Rows from block 6 of a small rotation predictor, named by matrix and row number. Rows with one number belong to one channel. Each number is 128 + 24 x the weight over its row's rms, rounded and kept within 0 to 255. All counts start at 0. Numbers have three digits each.
Before each channel's rows are labels from the 100 images, of 14976, where the channel reaches its highest value: "place" is the part of the image that holds the peak. Only what is clearly more common there than usual is listed. The data: rendered dice on a table. In brackets: how many of the 100, against the usual share in percent.
# convs0: first 3x3 conv (model.blocks.6.convs.0.weight, 128x128x3x3, each kernel summed), inputs 64-127
# convs1: second 3x3 conv (model.blocks.6.convs.1.weight, 128x128x3x3, transposed, each kernel summed), outputs 64-127

place: bottom right (34 vs 9.8); bottom centre (33 vs 11.7)
convs0.48:137106145099076150123131121110087073108126112118083144137116152122153134139124146141155152141129185141147121121124124113083147174115120087090097166113093115109165128105147113163089119141129133
convs1.48:149141126108123118125112141130101177131120131110105096127086156106137186082135160125125085136109116122127099134162142102157145122082125124078170088173149090124123128124111113142115137117119098

place: bottom right (48 vs 9.8); bottom centre (29 vs 11.7)
convs0.113:138112122120102127142102145126166111155173063101107184121104136142137139126135142107139122096147125157126119121125164124128128134171163103094146184079131089136186162110139114152087087155126182
convs1.113:135121112101101107132153111124092130126090145110114099104132099097121149098126151136108097100129109115110110100137113099121132193084125124113162152151130130133151118176115105134142138111111066

place: middle left (35 vs 11.7); top centre (28 vs 11.7)
convs0.29:102121128120053134104104099115158122129128130143117117114126131105117061075136113139102170155132160133111119107146159119132126144112142113143139125144126098139139143133132115163138154123094122
convs1.29:125136141142100139132119089133095158112088122184125091093137100135126127160090093114121163101122120098139127093153121081068114098110135118107145137152129122114147135107093088118146092109171139

place: bottom left (29 vs 9.8)
convs0.51:156154131146130125106092125125099115108151101064166126122120126073152154144127116158087146124127126137127125161140081126094128093077085153117100126118099122165117128159113099142077098113122147
convs1.51:102118130165073090133147111165172146147092116085117097128163113130136085135095149123122160110131129107118127108102161134103124076127105104126107095116173124075131115107118134087117151134110105

place: bottom centre (28 vs 11.7)
convs0.43:122125153125131135157111144118096137109155156095152190104129143120122128123152124105127121102156087129129120140117139167123163123142080131130120133108080070090146138106116127118169135130073118
convs1.43:159102131103120107120116152142143122110127129138157146158113139125145154156122127212159129123148117105122088160114103116131071163129145153081108096129079142210148141155110125161105112117120099

place: middle left (50 vs 11.7); top centre (38 vs 11.7)
convs0.52:144133135092104111149147170103113127160124160145117119152118158161159088146141119099109130149137132115133105145111136153153138097081109116081125113117105102123124137158147132130095178100124114
convs1.52:099128106150108070121128066131133160162088141134144153126162133142122132173110128088105100193151150120130145134128135116095129132132145150131154133110113108129062142101102138118095114112169142

place: middle right (29 vs 11.7)
convs0.80:152072117143131082132164120170102122128107125104121137129131133088153088129154160142168079115120140130161126149099135173095116130103127134133137105144115141088128114164127145137151143114092142
convs1.80:107129107116158168121107126134089129161131135109094128125107125072119109136117119171144134155159122162092143160099169155101136131127152163115087157092121127151129176138139135107101128160135129

place: centre (37 vs 14.1); bottom centre (29 vs 11.7)
convs0.3:155136137169168109100114123100111122131133143088154151121114091121124114143150122130048085134106103105097119102127154181116075122093124137170124088104103163146183117136091113109102093081135126
convs1.3:161119130116090110100156112150104154106092122152132094124096151099126123155117136159086093117136158121138116137109173121090094139085139158147121080098115103128109103114097112123157129104130132

place: bottom centre (33 vs 11.7); middle right (33 vs 11.7)
convs0.47:104097120140191141139100143136103135104152109134107082115131121092112100148093103064097096129111113122183136081111119114131125120148109108111119117123154092101134165148183117133107134098127121
convs1.47:095113147115118112142106100095158144168102148116091124114117107099113138110117112175134083126133133128106149160116103126111135105074116104164123136149100143135114140130135173142160094165098122

place: middle left (59 vs 11.7)
convs0.124:099116108114128149136131106132123119114164126096144107100124148113116126100134123175161110175094147085115131152133139113131073115077167119129113143106146133130103121130121084175135134114094096
convs1.124:170104167180127204133111121114109141156116100122150102120118123158112120113116094130116159104105134125145129106097164120149090127162129123120139130119111123108127108098152133130135114125142176

place: bottom left (49 vs 9.8); bottom centre (42 vs 11.7)
convs0.95:110117118113153104146127140143104159157122072132156134123095106140108082099154126205168116123103114142082104164094172118144130121102147160090153120172128122138101142124091125116101136105116157
convs1.95:091142126085153100098051140143120111124082094135087110154100116122108115087136132118158141142134112112114112146136186141150121076137123131164119153121140124125110123108157110122101144143155157

place: centre (46 vs 14.1); bottom centre (45 vs 11.7)
convs0.13:125098146130131185113148136114127120141083097067073128125086101107113174103156151084107133110138103087089128116125090147118129108134129122137148116108114141099126136112186083182109107136085113
convs1.13:111122122117132163123139076093136137121087114151136124099116186123080117105132158146126119126155149095138108114114168157110160085122125129114176124129124118106118146087111108157132149181163107

place: middle right (34 vs 11.7)
convs0.49:159142156121103171123105133115129138140106143102123078114148153113104100142136119100095113125117165136113118110099153125091149125126100104095138143127102125126118144116107087109112121075142142
convs1.49:112155126148149107126104112109100131157106184141100168110131157097114108148117158134159102109170120171155145136186138111146144077104170147157110154152182145114102121117156156132149156129121141

place: centre (50 vs 14.1); middle left (28 vs 11.7)
convs0.63:109155112128121124127096151079144123133111129128092121160089124103158126136108142114179131115120124203168110153077124134133140125143130171128113155153131099140092116134144124117141122129120146
convs1.63:129134097120168140119127099157164082115159089133069139155094132129135158115192130118113149086114147121121107117113116120135127148128140138132097162130124163123149091131160137109116134091132118

place: bottom centre (44 vs 11.7)
convs0.0:132149129049119133094127184104131158163108086080148137142097128138083118115131112121146126082091107126117153162126112082092129140117097099121143148113127123145085131136078093146126140139101101
convs1.0:112104097145151131103121081161136109129146134156113085151150144127121110129139116129107096152145144097082129138117132132170112133086133134124137139121092113127137106139104140121154160059110118

place: bottom left (55 vs 9.8); bottom centre (28 vs 11.7)
convs0.82:129133146097120173141120128108115117140126122109097117184143126152133151114140083185169193132101114176103130154099124125122120145088115143117134119121117104126133097149097165126142117105121161
convs1.82:092144124112138115137087129142130126133137126101117148129134087134100115115177123132115112127119149148135139168105172075159077083129106173132089182110148143139129101110144138127108143101109135

place: middle right (32 vs 11.7); bottom right (27 vs 9.8)
convs0.66:124129125083098094169142143138149081140089141103089162126140134119079130114106154098121149084133112131120133115121119105088143089105126092141144101136136106109128168103113095102115112143104146
convs1.66:159096101109134113118091166145126132101123118082132190117144131122107144160138164150146094131122150117101091131132123116107152155137137109139158131157128143124133108132158142102126094113152133

place: centre (40 vs 14.1)
convs0.62:139099122154154118111107131112096139121113117103149145135068136107133115127091124124106096128111126137113100149183147133126124080132122151134124084128065152107190132092132143152120142113061157
convs1.62:115088115126126099144126091112142143152172113154120110100126132123120113123137144147101142190146141126093132111140142106106126136132109125145148122084120166187142186138145109177131113115119118

place: centre (54 vs 14.1)
convs0.16:126123109137173170128102113117102142140167108148141161168117136128137132107097095075091086078141107122148120089089107094107119161147113138095109129140119101099160136097104140130123156096107107
convs1.16:091076125098149109095089111115139068111150105092118097103129131153126149168122115133110145094112136126085112132130116133105097125120146119147142136125118122164093130172112121109149135152123157

place: middle left (33 vs 11.7); top centre (33 vs 11.7)
convs0.26:115117144138127112160133096106091152143139153142156094115155139152101100122122086163124118166071124098134127124163121128161108119091125116146112163107116181152196130169107109074153119140117126
convs1.26:125119145161110138099180087145111125155117132116150133101112111087112097107112180142116104148183124121108121136091107126133171107136155128122163142148102163128128091128154102108119126132164150

place: centre (45 vs 14.1); middle right (28 vs 11.7)
convs0.34:142127130093132101153115128136120102121147114105114145086151136149119119148133101110101083131127105099162139153095138170117115118100101140143130126100151133128117130130096056127144168101135132
convs1.34:157150110149201131122107098112143150134143108168167127177121174144122126114131113118152133150121139106133112135142104110082103137103150120166076170152110170137123116136143129144131135116119167

place: middle left (37 vs 11.7)
convs0.116:092131104130160165159125103127151095099130125098145133121096106113131129149130176135127148130132123114106142088100167123149181138102108139103154117124170142087120132141182107089139120107153131
convs1.116:097153069091113130081113117138143118127119121112132121115121165122103145113123147101114154167130140121122129101106121127129129119151102047101102116132152126095136111119127159136083115131125115

place: bottom right (75 vs 9.8)
convs0.115:120124122129168165144084139164112151111129122120155162114136086110128162099148107127101094132121138106132104154129146124129162124108108103120062144116139103184119148171121107126098094080131101
convs1.115:170143135118106109092129154102128127128103133129123111154060170132163138160094123114137142090140112157111161124121204161110120130162118151130149123084143118157100134100099129139129109149099132

place: middle left (35 vs 11.7)
convs0.98:145178132159111165096110151155171134121124110138115082122106150137116141120125143056115120134138159116111147137130133149103154127119140131111160122144113086090107128127131115134114117115093119
convs1.98:110100126087122131130133107106121165109162145136129147123090121130105136140146164141116121112079165140101109119133147128173138162117132111092086120143187113077126074149117138143156129100137150

place: middle left (50 vs 11.7)
convs0.17:139108115098108109116124116134142184124129144136113150125143130097133162126130134117137167112132141142169126113129116159108111104093167103167098136096140115171081133138124091146147116108090124
convs1.17:128147088090120179143118142140135126157171133084142172138162191104152123114099115086148093094130150124134110166110103159131133124154126089130098132132128137118144131141127089147113134117157138

place: middle right (59 vs 11.7)
convs0.42:138114158137125132132134144110103159130100158156164187101115148091138184126093156098103143126133102161115119130106117155159122151123143121063105151111136131142149138137105121088099076100115125
convs1.42:119112141122133106124109104125131118138149113124148128136092178118135204169145117197115130159112146128107093147126131154103122124133171145132149128119105138139132132110124106150163156126114122

place: top centre (42 vs 11.7); middle left (31 vs 11.7)
convs0.27:167153167143105088125156129150058146174139155135178096084153128116108098120081120082097106155133129122105119140142133109108118130141141089135141095100119153112119123177140089137117126087139120
convs1.27:105070142087137171139131116132120119129165101120143123147062129055119187105126167123126123105161162114141175117148127103132125117109145138143094161158149107133131136132129129127150132127133132

place: bottom centre (41 vs 11.7); bottom left (27 vs 9.8)
convs0.6:109083166121125126132105108128150119157114127105100146099089123176102128097140113120085145080112141146119137111128118108180166145114104110158126167189176093124177112144129113115122071151112138
convs1.6:097117110126092127151107135082150147092086109116097108122146094113123144067173106112119153120113148114118146148106178102111119128088102121116085100133154162094105123142111168078134091105145112

place: top centre (30 vs 11.7); top left (29 vs 9.8)
convs0.107:147169138141162101127141144104156178109104125079122129133174120099073106138120145139144150117082149092121136157102081099119119124104127119070145111133144064084080113112147137152107185102149150
convs1.107:093093139154113167112146086150166108123131135137102132120107124152118127200139128140136162112106160130104115141156147151120132152150097103114118099123101100149089151141119115119118169133122111

place: top centre (40 vs 11.7); top right (29 vs 9.8)
convs0.58:137133114104143116167139069121152126137180129086159137127152162118140093098134139127119121130121115125126094136074100112125124111101138158146094082121131179091159139126149059104125129127104137
convs1.58:145078148153137144126134190114110133123085171143122131153166091130134142113139082139120113136147132121125140151109127117069179101098139102142131145156141132113115103106139122152127172101130157

place: bottom centre (68 vs 11.7); bottom right (29 vs 9.8)
convs0.15:154111137114099151104192139159160119150142099131127150105108128107088108136103155092160094093130115117078140156114103122115109140127163094161158120117098085132133141149113129148093099159134096
convs1.15:089085119076102139104089121131098088112124108134131156095115111125098101112123093150112132126125132149085078097116081099115167154127120100179125139123151134111131107150093101125119118130120156

place: bottom centre (32 vs 11.7)
convs0.46:139145129084141088127131152109115129118143126089163087115141142133169138132175090142127083116081153092142134139119129126124122144081127188126135084086105151113082093102081105120114175108087111
convs1.46:142123123097094147114074094106129127093163146163115107160112115084112140131099177113097122138123148120133125144106192166139122161129099161112123122105145116175124106129106153108144149105129114

place: middle left (42 vs 11.7)
convs0.57:143154088137172092110138097129100138128158095094117136127119105129094119124119112125092160110149075102152124084114116140083116080158089121133114104114093117123113108122122161149108140135084143
convs1.57:154087130159104104128197132125130142137088124173186119162144120146122133086107110164081139137102120116143121112130061138097093130117137108153105151100140144140122097101156118124113099119160128

place: bottom right (70 vs 9.8)
convs0.86:092147082137125073122141117149106137118125117099171136132133138134153134111110110096106130168102094106140117158125107169118126098099151166156087141132103109144141165125119137156135139096112108
convs1.86:192119144130048088132125112146106119130123116144145151094138140089142125152138118124113155114098090128126129105111151203111158133148124172143112116123130115141099133143094120123121095122130118

place: middle left (51 vs 11.7)
convs0.31:130134102132114129150121115087113105089135161108107069133120101161125148180131069112118101145092087106121146145145113125156115102083074134132173120098136135089091134142132137108123128142117136
convs1.31:104181108146102142175126129184122170162145149129145128162200128176163092170118161123121133120114123131130116129091136159139124122176158164133108120083123141131142129162109135156141156098085146

place: top centre (52 vs 11.7); top left (29 vs 9.8)
convs0.56:140096138152183132129169171142118121118130119156090141155140138116099153139080143120143145132143123096110120117112111130171142139103133098103104154117117079089109107135156109150068117090092121
convs1.56:119130139133119123105168130097107107171117092117133155086104160111115122050136103116098164170107133122107165117106123132101144110114118119117139128107113125166090168130112104152138142121135125

place: middle left (36 vs 11.7)
convs0.59:171124114152132099138104107141105152165115160157151107162093134101176137142118145176138107091107154118160140089123143167166158134135116155142132114124142144141086125146122114161165123115121089
convs1.59:116143154112121112124131137123140072083169108123087096115127128116139122143131145144119140067101140114121128132114102105149128145092086139094099111110140061118152091142102159131126121127134166

place: middle left (33 vs 11.7)
convs0.111:106129110127204132124138145111132130089131133105073091160121110106159148111136092095116142137130127079108111160156100110161105067089117179135148131116122116106164158165110107145150153112106169
convs1.111:134125127159119085109158123143165119107106140090144129113102118148172131187149148154150124057133100138116086114138148159148119161110056108165158097126150109165115131129144131133110140183118119

place: bottom right (81 vs 9.8)
convs0.77:145144132107092141095112149136138137113169139179119128126121105108093101153130140120121084087114090130106134155142121130171112124163106098140129124130120084167098097152125112150109122178098098
convs1.77:087104126104180113110124115124097147121147121126094108134123115151117102145118079151129136146122145087104107151119083108110151201132126142124138113144117170120167149120132107168156114138114152

place: middle left (87 vs 11.7)
convs0.102:144126132123120101112129131123165139102105109177138143127119120094124118157131125100129134149153139116080105121118066093163142113113151125202120137089127157150070127123104107149136135111104127
convs1.102:111101160098128131131180140137150140140100121131124098118136101115136090099121109129126139144121129149141096108137105147095113090153125102136141112128105134135119124137140098113107083144086106

place: middle left (37 vs 11.7)
convs0.122:133127117138105138142131099157113146118109176135130125111100128149079137124139118123172133133105084140126152127111141141091141127137114131090155121163137172146132121119164160141145114097089115
convs1.122:133160121135134140145096200144096130157146124131136122120120131124076128084102092110126132161155154106117093115112098093105137139155138102153115125130142105108129110145169160097105088139151140

place: middle left (41 vs 11.7)
convs0.87:120117121129105136127120069101156123155169140103107135136142120162140101139121156161107136145105109135154136103100142129104169166058134100169113140134103167112119092125113143098129183113148139
convs1.87:147137110126121081168096146144134108141124134122146122118100128119127103091105122131086102144140133130147184130174139094168122083134113147098142097128106081095130168160118084079126090109128119

place: top right (49 vs 9.8)
convs0.100:139144161113104092133146137076134133149140092187125103108181116151098111086108125076127108102118108129154157132164110134092090119132144169152132139126131158136171122099091133129120116143118156
convs1.100:090149129116102138116092123130159139142120105116112095104093118104158125137113121114104154156121143088131151119134139113131156145118099114109098083143095119125113105097083118116135166144116122

place: middle left (58 vs 11.7)
convs0.120:166157127115144136121125109121119144114095144116125127102126141173135107118117136132109187079094097094124126151114134112153137084107105136119100146109135108100102108179160130141079164122108144
convs1.120:136116099165131098127092115083139166147113142112166096136135127184154058065116154158118144173133090090113123117122148155093104113147097099135152158150125109135121105121148123150164093104116132

place: bottom right (44 vs 9.8); bottom centre (34 vs 11.7)
convs0.127:140143125109136134111097196123154126105105096131138126145129154085093175177117163143095132103097152105137099143125159117141140143145118113082138125137146114114122075139100102120137118117183106
convs1.127:137158118131100119156114133138125092120141153125152091109075145086135108135124141094122150133135137116093115112120151145127135156131140136144106091147144111092093140145127135136130092154117123

place: centre (41 vs 14.1); middle right (29 vs 11.7)
convs0.45:158119083154133133148091142100083159132152131123113119114142137136124119121202185161159126109152128148149150118125112167103154123125143132191151130126127135123120137127102123113105130139106101
convs1.45:194138144134079091113098145111119100148093133167115110136135119104091115112144172177115144144124133155135155152125157137118122128145113117163090100148155174123111088135131110152146110092103157

place: top centre (29 vs 11.7)
convs0.96:137098100087158144120098090116143114153143112149159101133109135125081132131130097084124135135103120169145191128143082132135074122100117122148101128142107111100100153093103107118129090129140133
convs1.96:116100088113163100143158118107124131155142088165143114081101138126123107137125104121079099136104141126134124107120086105113093136144115141161124109127091139105124135125157160124098122175121128

place: middle right (35 vs 11.7); bottom right (33 vs 9.8)
convs0.4:136153083138154118117131184120159133117111121116137135147141135112126123138119148133111124131139143118158116145141144129142140111115095115125141134122097117168150137135126098151082113133133118
convs1.4:139100137134136151071154121140156094115156163138126177125116114092133091096124143113084172164083132156147129115133129152141119135149121100121172134081129124134143121140114127168157144144119144

place: bottom centre (38 vs 11.7)
convs0.118:142116116137171107123129117130122143141143093149154064116164124112112099101125118146135156136159166134112115133135148183109128093109143148097093122145133131153113099168109145107139169138100135
convs1.118:150125122120113132104097115130114097134111109112104126132092114088143101129095127118135145103088078107092155131112164193120159109109116132168116136118139096133107137116088124106125074113115126

place: middle left (46 vs 11.7)
convs0.65:135137094155121121121090091107134107121125121100121123153122108152108106154102119131124108128129152117143133143159138177155158150114114143118110165104146122144085121154104094132153099112151136
convs1.65:190139120092112190157157159151140131118138117128132106115141145142129151166112148095085112089196087124136126158104137133165129121118139177127117085168127110157193083119113103125122150131117109

place: bottom centre (46 vs 11.7); bottom left (39 vs 9.8)
convs0.19:103123133129137103131134115117136106123127103110138118102108136137126109121123109133143136129123120091139094145100123127136107093134106125135109095106114084109059110144109129186145088086146136
convs1.19:114144167093135153145104122087115113129154108141160141134172107066104136073133124146125102120112139108150126137129169113114095118122143096126113078089104111088143101131129160117150090129120075